A small sound classifier, trained from scratch.
Model: depths [5, 5, 5], widths [96, 120, 144].
Training: normuon at rate 0.0026, 19500 steps, batches of 128, held-out accuracy 93%.
Rows from block 6, named by matrix and row number. Each number is 128 + 24 x the weight over its row's rms, rounded and kept within 0 to 255. All counts start at 0. Numbers have three digits each. After the name is the row's rms in percent of the matrix's.
# convs2: project pointwise conv (model.blocks.6.convs.2.weight, 120x360x1), inputs 90-179
convs2.0 101:143117104139123080122092159139125098119100144114106123144114140091168131123108137113117125144161100139126135121099129154161140107152105107166122119162099152080131101153083119135104086140111144047128120136128150132121076134162141145111081146116153136116158076134150117105
convs2.1 099:078157121174093147160101138127119142127165121126121105171136129101180136159143122102168182111137181166091123095114123117139145103110120139138124126113128114062152128116110110105103128143096139119096160110134125122123123100151121128126148119125130154142178144138119149123
convs2.2 102:148112142116144086142127120155124112133157119133148144089090138146132114142122126115096133111128124125105131073193088149196142077092171161104121097128136145100130123166116157134093105129159120150106129102156120146125166144127108108121119111130100111120169138122148128148
convs2.3 102:126139135135105071135119130112106141123142110123107122108104134188129096091147144135152100140100089139117139080103141142139141108145183110131136126115125146139135131119148115132150078130128129093143145128096119133099122142102123146128153096143096127087109131120162126127
convs2.4 098:119154115136132115146110100128156098129188120098137120121122128147108113144112103096142118114111176110181124137170120140164125141177104152102144123104107113125141156193127116135135091139138104108114132128112161156129113127148159119134147145092195072120168126138122177126
convs2.5 101:074074127090141118121125139095107121124093112120109117152154132122124157130108122146125130118102124135109126133209116186152126154161131122108136129143101138152118097180136133116123185118122119119129106126163123137127142148090162135113133181147154156147135112131143121102
convs2.6 102:117107140170140178116125149158106139130130107141118137123129139201137154126102118178123125129144142122114123139153124146154128154138101130129134124088111110185096166101170115117084145116145134096168121108130147142128191113141136143104170118160109141137114100076103108151
convs2.7 097:148106124122137173135081095129127107134120128138170140128134093127105147135117147117118158139122090151186138077111082044113109123138143133105139156161116117064134139096143122128133150154082095114132122139178147149132127158182092113129114100106119148096136085101111097128
convs2.8 102:168106120130126148155151137175123050128142110139086113141132098105145148119116080121168096120134096131117125204129116186127118118099142125121128133141174129136134114124150137118138112149132129136073129138121185125119111098141106137142139119058153081093117175118123143124
convs2.9 096:130138132123106100117089108057147108136144157101119130130073125093087122124129094101139132120122108127127140123119145086116120137083092124095132136106153129122122127137139130149120117130076108135174124138146186123128088153102126142126110112090064091119102111140109112143
convs2.10 102:159124130176137125125119104099111158122116129088127144121120127065137089158204164117096133142138124121172130089141142154147119120130128146085130144137127111134152113070124149158127121134131126153111145133098123124113129150120133139137115147134124120116114117121145103136
convs2.11 097:095138127108165177138131092088122126138113115144072175148122134084132145141089124125134102135112165118139130152140152162161139107143121142113134133149118153125106126106159141110141094128137124100131147108124113125136155132099149105127103097184085130157134097155142136153
convs2.12 101:081143127128141083119133044106122151128104104146117121125126127131085140170105119150149147129128116154146126178128126102143112179107162144177115166122123124082132119091105128117142135133133112095115153146125131097126149104094108115119092137136061124147088093161079153133
convs2.13 101:142129147154105141120114161150142110121156137147127141082147118167129147098106129149153168115149076130094131101119145124116126110120134165117130106111152111139151122143093114131115124143104140158146120129142061146134085115129127125122148105141124136142182073108147134137
convs2.14 105:121134123134125096103124134084142129155137161125149130124155134121123142142132134136095083121121131136150133075163128150108126131122104117096135113140120127173092120132147113125106120125176123108130113133123157120134122087163110129129122158131137137126105135138138125112
convs2.15 100:119118139118135120112133169111123106109173128133144119135118135153121127175145130118200141125123116160153131163140136130132129098119084144137126110107131134114102137148103128143130096105175133191126126144149196132101119122098134125129126135119132085136108081143152118138
convs2.16 101:129148124118114077154144171119119170116117142124137129123157116101159129135132126113180161125133148130084106125126115111069116115157135131126141126064147130138122119121158121133139098147158127149140141148140139151137115124174146138131147153119206112118122137128114194141
convs2.17 095:135144105107131121144135109127118103125139142143161141133117108155133144122100132115117078111158148124177135144138145159160137103130153137129108148139144118154134146136168136139124122098176123113122135125079164130117144182104149113136117118113123111105107118137116129148
convs2.18 097:135125109163113102148144131097115140132141166124135130124157165167162140128090144137139147137129116141140143062144118119146106120111137132136144114117098132134146114122149132130116146137112139100152138149124154133146152118107145144130114102153126144138124164149096120133
convs2.19 096:135130140129128106119158138130135147138109144113110126120101106155072148192181127139153143142126090134148142143130117093118139145099095111134110108127139119111109103141121139132128192142110142125116131129142199101125149103097149131122172093209119095185119168100127140120
convs2.20 099:137153113138095145112099141149122132138159150139130145120105145125145131154151099132152099132118161118150143202174116096119126138201105100105132130122123146137130087153082140082121169116166162131159122156102147130177119047145143111135158135205122161137140100120112133146
convs2.21 101:112117150095163138161140110111148151123144141120113127146125093129129115118176127095115155098132186120151136166128132140094113151115143117138108133120136110138157125126131144150120121144128144155123119112141102112119144126160147122126138127108155073131075135112137130134
convs2.22 097:130126144093140134130146096059138115121078104125124127142147128167169147144122112130122145129132113126170125145169110144183105108144157140141138088140137132123166144163165133133134114130096121118142114124130097105151126200206121144133126150175139111157094116166096103123
convs2.23 095:160140158175103067147115109100131142121132122135151138119094109185148142124175143135162151132137136113090126161171141156156126121097109123124127090138127134122100144127091138135138121122105122121137119125147126126128131129180134137125095107153105077158172102122132166138
convs2.24 102:140125144102179123111159168095125054154168151110154116117121124138106169127072110137145101126118115135127134203092120159109130134121180121155151112093141140125148112157148141119097149149134124127145140110105099129163151102154139107133144143158192138153130128143131141161
convs2.25 100:063154113108142149132137125146114119145074138148134144137124092129118094138099182118109114115153148124148134150128166088104129121111120140144132130114125146129129141106141122124168171133165098103108137115122116116115166127238122110122122137115134122196128137109116132144
convs2.26 099:122120138151118150126131153107144139110144114111129125111112118170129136114140101116135108134121135109160145117095102134112128127131201087075138134159125127132151113167111109119122160125067140137126119118110076140112133080170112132129132143084096169129143120146094117127
convs2.27 103:131140120133114103112121175178114178112117130146145106132148124124131144130110122135097166134121089137148121152197098096157104132141131172118111152131153123087118110073144129115177177110166126170113133153181107134139119134164132119128087100130121155133071193115141117129
convs2.28 099:148132121109078147135146107180119149131118102142156120137114146133130095142134128146136148135147110120134137079176132104132146134134119111159125098145146125130120123159140101101104117107162116146095115119168165151146125150106131126142128141126173189125139114132132113157
convs2.29 096:165130147140100184113098127179131072121082107154130143122145106052130156076152132131077177112126164136144111160110129141086126139174121177134112114147118134123158125143108133111133094148123124077115154109139047140123147169129116139131140129100136104183139112131090102128
convs2.30 106:118132116155149139127126147107126131126164149124116149147142170101123117127104148113118097141130079115102124065117157098127139152136124169154132111116116117104107129037155125122118097156144136171110130163141187139147114117074140135131105120084145164168080096152137147093
convs2.31 103:125141157104109189121102088092161161117125110083103133134171121157113119117163090123130149135131208115112120172180129145160114107142070095134135092133119138100135141157124125124121102118113133106128114127095077120155135126087131125124184172136102080115131096111126163133
convs2.32 105:107156127131119079142128096135120104104098121118136127153123131161162121131105137144135180135120181137071112132101159128117069129142124160095120140148119117061143151145147119134116084138077126122109144145128133131142090106134152147130120115173088119114179171130143115122
convs2.33 100:122118158132074183134147163121144132126131099116099124134087146142140149116071124142177116144140082125132124135089125107135144134118121121115124141145138135152095152144147116124129085117131122097132130137099116141141099161082136137133142153148169091134078177123092118139
convs2.34 097:136166167141133104148118111166127087126112129100119130082115107101107107154137099106096131113127136113203131058134104147140134107129127133105137116116146152101175144139114135106116148118157137124120134101111132130136137130179159152137116123159143067094132145106160108113
convs2.35 107:150159138130170118138130156109124066136156132129111115112159119117164146181120082116133113126119088131112121142169138102142135133127102143108131131155116132108103111104099142137129089131181148179166098112100180124130127143136150108133190102120102121148133124115151147143
convs2.36 101:146162145158108162126122117217143072120124142102137103089125132150136115202070119158156123102133137114172125172101115087122149118121141166088117147112119128123146169062151117139111159115124146132113126125140105116112130155168152127125120174113117155106143141128098127129
convs2.37 101:084148131149110111119138165131119168135109119100128137093105125178120136092117112131166120122140148136165131112126154158144123142115151137148135132142164119116128131160095135094130119123143122167138137135127164105168163183144111142142171137158108176117120115137089187128
convs2.38 103:134093114083159069129143163111120114129092113114095118112136146111126146078141129128104141134129121121172128144102110131108145153122160127126130132124127114065138144076089143134107084111141138163139151141122144106155075160197170129135149091143121094156131101095140118117
convs2.39 094:150128108106146163139139161132128143123108148135126115113175135112113143140122100112101123123131108164127141147137129153071119111097136086136132134108127132117097097110143112113145083109133120143211096126149081117079090126070140129146087133158141128114131143132139106123
convs2.40 101:098134099107156142127152150173124150122103121140170127127131153102132158159044096144139150147114183126156119159156155094128137116119119157142129091127121126088086097190148142128120140090166103053153138134131178149140129114165158115130121163087117139098149126121102158147
convs2.41 100:104112129096098161116114065132112164123174149092151086149158115170142104127071132115115102148131137138108107144127129154112129102086073093150114130083131121097143135119101134108157141131065158145122124109100180097114145173121102130124135100087096135115115096152131112141
convs2.42 101:152117120128114096137150127081119099150169142142118120142101140128136106168107130116141122158134167116091126135110127100174121134142162162141125125110116136146113165115184123116120071114105103079120136147140162141114119084114134142119183156093196104160126108141157130141
convs2.43 096:136128124078157143142100107110127103134160126118131123106108133115119092171103160114139109111130157103177126125121121129189122127160097150089123145116141126137132136140148111113147115153123106136132129118134173163124113190162121128130077127157079124126087151139087166117
convs2.44 101:114102125069106128126159134158107168139124130145158103137125126149087076129135140162104170124138183124143124157126136169058109109150168112118136129141124116092165137141127135157118104129083128128079132128113116123124112127120108159122123119150132168089143128108168104114
convs2.45 098:102134109161132135102173159170122152116151163128132117140182127110091153109164124157083124132139106143194146119104129098144148141137125156188104122136143131141114141107090102134118142133153101144167142151115115145106151122116156123121125152103124129122068155089112125115
convs2.46 099:127142108133105078115111128074147094118096162112128120119143152109092149094108155128091110147145116136149133109145119110153119083122152123187139106107114129123150128145136134152112065103108148094156141106130088132088141153138160132126164151131120159141115149147153111125
convs2.47 099:154130116111137136143103096138151159126134101122156118113127136164124092099153109171152117134140079138137156073131130156175108138103137110103120124153160127140089125135138125135089097152139140073141138134157107134138152078163123146111122129175133123124094131113132168141
convs2.48 102:089117104105093151133140069132137096105118107122105118128134105115173127175159156123147115125141149133107120135100097104117131148123138116084115144130141129121155139142141170139143130146156124150141135145115160128155123160200081128112138094173058154110146122139089134140
convs2.49 100:160096136122135142119152122099117179127094117140187119117140125144133122071203145060114140126135098125130143120082126104116126126112106122132134147119153130115122133065098106105122120143195129142132123134152107110148133135138141132119106085116134114178085146128158127131
convs2.50 101:076136159135163103109122113152113124109167130120136122165136114120147141139163153116133155127125141132166140121109124115097130110084115149139148114115098100158115131132128120101147142130126152145124129112116152152129123166138158117148197110074061091092128158100113128146
convs2.51 100:122130132026093065113084117135136098108151099124144138115130121113149105208080116101164171142141086127085135162154131094094124076142127156117150135156097140123108102166141149141116126134061114163127138140143120113112134135153116133124157141099145172114161077164088155155
convs2.52 101:150107118123149141142132122166115146124102132128139110143118142128117063114127129121109124163134155133047118133141143147106140110144112093138147116103142127135146118086128143118127123108156121097166127121173000111152161122117136143135103113139106189120110054110119117152
convs2.53 095:143116140152153141127123156172133148127153134117109141109134114124117159153159158125142072137120128095174138140211127130113128156114121082111108138110131113115121092139144113132134093138090136108121133165114083138137107141104101121135137134103183143131118107162140134133
convs2.54 099:129117142130149143122167156076122153132117111121124104121128125132106140095071126119132168128137150086104108124096148146094149109139063121098116104167139128164106179120133129098099153120125106142114136142140149129106122146195142122130143092109088069107180185143126156154
convs2.55 104:123115125033095127118112088144134123112111148112137142165116183189166167157095101111120120124110106127088119161121150140128126110169099154159122142117144108081136133136180130122150157104099131087174124120102141122137139095143132135130154149204135151140107156156142142118
convs2.56 098:065154139117142147125113161173125129107133111101083118115148152148118126160144088112184137130127165117157114134139082124189120125138130135097125142129138136111149138125130129108117135095135104095139120136150138174163139138197126143121071125168097200057111138129143170129
convs2.57 101:110150130101112112134134075097139071116125115117113124133142128075096131122121133140106175138125085116173126116128120122104148136128086201115117151128122121121123149097119124137152138119098119118122140118152129155144132117145132131136151086117138116121073186122066145117
convs2.58 103:124103139117144118124145132179129199134121097136133151159110154112126137122160126139118117130139179101075120164116136157140155135075095180139120095118119158117149114116124118113109207118111105095133098120139129159115116096123101133138157055118113132180165130132103131129
convs2.59 100:123132117169134136145154145166143158129152127120135124111119113093118092136086130138108126103136132141148136134166143087172116131150127104112137158138116125121136131134114137129123148137126137125107091118132173127129117160137091126134154109061161154125132134134113120121
convs2.60 099:122112132158136174122129182136130160129177102191149145139119127131135154151136129172109169148122106129100129097131118100137147113151105139121123109110112120124120138119102108149114158122128142039099128109104160150140144113112105130119153047095118099128149175110118128124
convs2.61 093:139142127113154168154132160130126120140163143150133112092110127087154102146144144114101152110151146115143117148133092162162113115123154120180104113151117119130150129135154112117105159101151122092116110108147179122109097125152121127100178126072138099140115142117142160117
convs2.62 102:139120125089118098145114095115137098124147126146135153171159149142144119149084118095112176120130144130093124069155128161126116140122123138152135134128114134105123104108117122129140162130171139171125131105140148116116126095135111139129133131123162120125115162131160098135
convs2.63 101:131144114179135111140131126150124112158150131116125121126153133091146083136099144128063134136156127125138141162044122152138103126155117133171138126149083116117142138120125140109124106140134108117145118107121034122126145161103147115132080060142161158151078124127135083118
convs2.64 104:129120106161117048127135149154110087139106167127139146123153110155131141090116121115155107141113150116136120132140126142099120168096083123143124156125155124104137149118151112124104107134099147124089122113131162125145142159117121140111120123070162122161082167161096123106
convs2.65 102:131113128167138164143169099158118166121122103130143149098096110103068100188110104111108155115115162123127111141141148159102133146130160116126106082110116129162126151089115127115151143157127144193135136124146139120102159110090117131124135118146155112139074158115105141113
convs2.66 105:075124128142143150096098129147112122139102118129137116076102134105115149115127097156107132116148126121155126055074110081121133138135139122095110127157157126113166142135132117105123146143100147096113130123137168108117151144097141137134139094110155094107124092128130146111
convs2.67 099:162119126148097134160116120127119130137171163105174117123125142066103109128150093136132152137105076147149114176087142137201098135162131149163140113150101112147140142174125114136129132164141128137162121143151132107144192106100114144134112123155154127132187141120126107114
convs2.68 103:132138116078135145144149095075147147148080113120141143081157150064167108078185135142132111132128098124155140115073135123141125125165167121168137137138103133138134144133116140127141097120146158121155123113103080134146135140081105121126162117131152149151106127121139110131
convs2.69 105:116156138104149178150150123118141119125116133127127134084142125185108137145087160133130184116140148142145106076169100176138144112111168111141094173121112117119150121122135126153127155141120128148082135128154113140126131126080130128132111143143150105148118140135159132119
convs2.70 095:136123130103155162132127057083154143125109110151120109129159139154139144099129115141127130142127154144096120175115126103199133165131124137124120096141127144158125126093148124120116149130110139140128145123133169126120122089173118133135110107089084110144126172087161097124
convs2.71 097:157142120133109136145133179130097147148147119124130118121130146145130110142128127125160165141124179123143131130066142163079142127132148128138116117108134135104123123106090123102130171117175117133129103121096126131134157158098088138135127122132090147138146101151105145127
convs2.72 102:148162150156141127135083074079134123107123137128085125106129118110099119157130099086124151137102119126100117110137127151140124121130121083177152145127109124081152154108102144138167112131139155121127101144156095139145104114174122103121130098079147065109099126104114076161
convs2.73 102:096147143105169171137131052112139140127130155128110140133201171128112145061111118153098139142148112119147120124096136117154133157146170151144134140157131122134126151152111155161118146134122148160143127155109109151154128122155126138118150088144115113142088113115124138118
convs2.74 100:151123138198105080105101088164151111117109117133173151143159133133101134108161124141130142117126132113075145159113112160111139122118136110108110101140138126118129124126144135138112157134104142140138106164119179136130129112103147122114146139151122179116092165137103137131
convs2.75 103:143124118150143119132117061076127110134146124129121130147088132185145093093143127103102113111146133130101122078136119134169106120155167110136156133109093141155096142127153122133122168155097131147133102085145106146138157114096138117136099131072093079138161147099108117122
convs2.76 098:138113125125121087127108116109127165119080093121121118128162116093148156136097135134113096110102149140110125151153166128202148128134135089122149114151142119126124109098135146119128115113198147093171124114127122119128142091088096131140126104114129118133080160133124135135
convs2.77 100:187142121067130156151137120087129119134113115123120106132145141170117158142144080143129138124127124140163100121160116134110134095126107119147135164137106143128145131193090114126106168119106132126132127112151137120135133108136087137150123133153108084084150149123098119130
convs2.78 103:099118115058139147132123133106130123123122119102101132138130088149110115137168142096106159131115139151117123115099133116114131132148067154151097170109122133145136082125111127141155121131095112094104119111128105128133103087154118117118133120151114111121131095145111102122
convs2.79 103:125135128116144137132109110121126082123093125122167126201139133207150154143115129126126175138120177122136124136101125105086131188113075180118143132136132128162130104106130125162142155135151114152109119127127239128131129096106128108140108146158149132158115142147147147126
convs2.80 103:161131112114107179133113111135131130126166106151129128118092151199127105095101100163147075127139136114179130072121127125139135115201149106111106093116122152150123133114151122121149165152128150132123145134133175138113103092140127123119127156147178121102133123154139122117
convs2.81 101:119140120084135143101154106114122117134159103124145141148080120128079107167128128094116169134140084142153107161127146096133101138143088115149145177144128105127135113089058116182148125136068142142115119111120134130135144112122109145135159140103095154150105108153087143131
convs2.82 098:129129112118145122132142088121137154136093122131170112153166149145126088162109109140148156162126145132111132115065136134104120133142132127107108109137129152187106164128126117133131101153175137028142143121095105126136112080079091128138123103137119105165115098112137126119
convs2.83 095:143118140123164172135100097123129153134102121124123113132132121106147121086029129136123160114127143139122134175056128144117136103115128116113108118143140117193143118140129136113139129101146140202156138119096086136154144119116117129142099164069151102163153134131131132137
convs2.84 104:129130150084141119131136165112129147134090124133110147103104112067116134106104109127141158118126112115106126081117094126115138168126107123147122116119124131144115136066117125141110140130129140150127127113093102113113113159098099130138133151131118140193135090113126136139
convs2.85 096:131125126129151138140115179055148123135072132129104146118144132142141081129146140123118100124127085116120117158090117141160103141113093124103115151150139131142113112151131149142141145135130137133138128143126128130131114156205116159114168101158105110102157095134089126164
convs2.86 096:137132141119114167144120101151131159127115131134155113158131133137139136092112119132122100155108100113148130099149135109102131148174150069121144108125150131130098122136179129128111124087161128149144133130106145127117089154060112127133121172060075153124114157106165150143
convs2.87 103:117135153106112140124103124177107119136102134133098134155076105155069106136140131154109146141132065140185140132114146071157117156105068142121134122128134127128127153110108138122126146129109152204122128128121142108124101131133151119139122097115140116077102126133123085153
convs2.88 100:111137080123142121145083129167134194135150113135104149131129141168112085134114170099165138128104093118128122107141134182095124098149153136096147126152097136158165124104125147102126170120116109097145126160130131123132148195147116141126159089127145162114121128122150158136
convs2.89 099:163123095179121114127138121154133166122122130095098138097168158175142133149156099116128096122142107144117125143125132137136122093146092126095118151184134126168146118145157141134143132136123119127155122145113182114119128123185151152133114144149142178103059113134136136113
convs2.90 094:090133124085096172107141105096090094117147135146108117129113117109112126167122154121164076131131130143088134112134143183127154144138169140120143102097112134086097144149123099094135111095140121124098106145129162144095144154106123119137160127097075082127137124148094110118
convs2.91 098:167128133089125063131121152075131151125163142133120103111155132138124115097171179148170103152161052132148136066138137146158111099134118070084139131106117143139139121137107147143135159130172111134111141130151109150123171107183150130134135116069155162119167102123139134124
convs2.92 098:113142122086146146120110114094130118119118118127160144143166154119143139111150126141131102136128112145097151096100142121130124159130137137151133138144129143131154083167132146125154204121131124152111148149172132145139104140115154115143086139073158140110151160135146170108
convs2.93 100:146114142150132130119151073129118119135148127148129132126159146136120167070120144120146159111121115112109127112103115119093122149136160147137101131143117116166139127141098123129148086140099141115131148127131103106117144193131120126124118129092132113139142090139117108121
convs2.94 099:140091118087117146127157154151119102145171149114135140125222127101158161117083161116116129129137125111109133110094124111165123143140070160135136118106131117096126141123121131093101125127152171104135131126104129138110154109136121150135136132168092161155139105140138104113
convs2.95 102:083116136137126087137136157111125125134137113131151144119151122133141134147102120126122117116143155129117126141137107156061144127115107161121130139115145111163143091081149139131137142123070132167097147124159094127111154165113137131141151159146131094129140177142125135131
convs2.96 096:106102103087125116119154097132153071140142148151148110147051132116135132123099157137096138134146178127112139103108146100093134118120081069136143138113118120085188114107110132128117142129103135085109148132137159112128116170147132128119159108151159086163144108112168087124
convs2.97 104:121131130142149093119116100125123143127150118126154127135152157125129154084133118107127176114129101120099126154148118160147147156105124104127151136121128117132164152173117124134111093100157124107186114150143108136142127130125115124126170152060097113145156139161096130156
convs2.98 101:159134134160158144113151078147124152126138139154099098103069101176122141124146138128164133122135172101107135147119111135175113121123139145138136100084144125150127135141168139118119117110173128156135120144135140128128133026089169140138195125125115132114113130137129147111
convs2.99 092:126146156123103137133099189170135136108086119136134145149175150062135117127163145132141076140134166143105118119101143111165158097138151106098131148122129127122137121086127129101129127121126111144161155157125110121137107101094155124108069092193129133084129115106109146130
convs2.100 106:108130132129100143115189160145120107133088091152145109088125153137129140139118170160122123123141144096091122099190108103154114154151071125100122150128124136135122131137149138160128112124091130099189115128121125101129121187093122128148107118117113172102130098133107134139
convs2.101 096:143096123149218144104110081151134115122138079133168135133163115109137092149127144164096139139166125128146119154090116146140101112163142186100135132102125122159092140151127142115129151141120154114069153130144148142103113134187086136120129140153149150122122097132110105136
convs2.102 100:086152098160136152143126139095126136137176159148185107133078155133128147116170106104087159138112130137071116115156112081124149111109132149134151132125121117137150126149113137101129061128148133124121124112131095119148112106135147135133096122154096143117123130133121101107
convs2.103 097:167131129079145100118097120110112177116120134100134156157149138102108118129127120110152102127138207125104104143133100113173122139160158083143143173120112102145102133109087140114109194113119127162141121129104135122109135116106110121124105114162131085157147167160094111101
convs2.104 102:153120121132120095105141062101120174122153108135107125131165142103073113213055136123099121137144110126053116073174121127119120135144169092144128121109169109118142077135134128113114125124118108149134120127154081133159138152096118112120113089169101105123096167106104123128
convs2.105 100:110129108105174186122135117137100125128120125122114114142143116119152159171133176162114132139121117102174120077121144128101124147158168167124136125121142125160146105133093146120123143137094117101102163129103137125119201151134120134124143120158132078145112162134156117137
convs2.106 103:126107143118106143129153129065151198125119129133144116136133144132132118060136117127136100130117149128068133133109129116173139111156129140132122165137143131076110151186136104141124100131114142036126155149165077133147113125155101140127101146114089041139157107141125124105
convs2.107 105:147109135084112151163119061119128118111130084118099127100096128103102160176091127109102122119123181128145134137162145131155139121120134131073161122133119138112127146100094148119124127124091142143093093096143116123143147125127150128133110076147207082138071095101143119131
convs2.108 100:150137091158137192124114150135125132132088162123165135164140106129150150112131138150139102137119103114099123058136110160149141132126072066133138121141133122124142121113144128143103152144093135131150147112137204145161150094137145141127146128105180136152119114103137148121
convs2.109 096:115121116123139088132143092138102142121141119131119127141140154148074107088128135112162126141107114137134121158164137114123112096122127099135143128092133114122138126156115113127133160134134122114170137119117172133138128111099116128137151101117102177085123188116138145128
convs2.110 103:101130146170103168133159129118132174126163102146121143166150122178147129143164097131123157137111117149116145187096129082132122128102038104131135138122117124155128114101111143115147110159090132168144125129119143118143134121101135118133157146149145153164161173132130147148
convs2.111 100:115141137121114124126162137157120157136112122170149143116120138099124122059092113105156117131148125164139136094168135140133153100129139153120128113111137120102106115110191134147135126114106122114152110125119143131127127118196121140126125127110171142100105158118162124144
convs2.112 099:139120112177140103141115126135107135122124114127128121120137163178167146100093150118093136147138129115135134087182114146134157146106175112136128131104133131142131123140152162137110136120163126119124129128111165136132124156151103133131154139102138082145126171114145104113
convs2.113 104:140114099091141110133145132116127127153104165107168139166121152153109159169118180157144155127133120148117133107172140117166126170133150107135160150123160117114097099140126119137146124106114140116167152111104129122135141133112154124129089136123105157161111095125130127137
convs2.114 097:154121123083142125095110126178126162146146127152106160093087108107147152152105151116150160158116098148103126153109109101094134147111122162145139131108146133130144113130145133079120104135129125056137148127117163101120134098149139128121112104131149085165092107117125149111
convs2.115 104:129135121084143122138149141110106168110155125098152120141118150149111126155156112135100088164125111153114131120120140169107136153136115086138153162094121138123172086127138122153159127135155157098154119122130113125139142141061145115143102114106126142153115122148151123114
convs2.116 097:105150126076167155129131133135121146127144127134100123156147104068161102147141137100095174141116165124095119137112121158149107131097103123142113147089099142113143144118082122124138113141127122097118117148125135136141136149140146126128143104213117168164140118133144113134
convs2.117 098:133135139099112082118107151071127112135199127164130124119119111127080142064150132159103143143109133107090121115099129144090122140124129169148125129115136123160136145197110122155106157135099111198117153135117100141096152141143128139138130150114097103141101159129112153129
convs2.118 100:127110134094160153123126187124148099126168116141119143109154104162126155099121128145080191129121123140154142181165140137172125119141084140110103123171116140134139173137111153104134107137117131107136131125131111107165160107163120122123129095074157210157084134121114115120
convs2.119 098:161129113091134094119104105051120141134168138112142111110128121121093087080097121118104126133115151124168120159114139132166145113133112124140118129113148125102159154142119140147117110148148140122124127130126113129124148143134133116122101114058115073131118110114134129125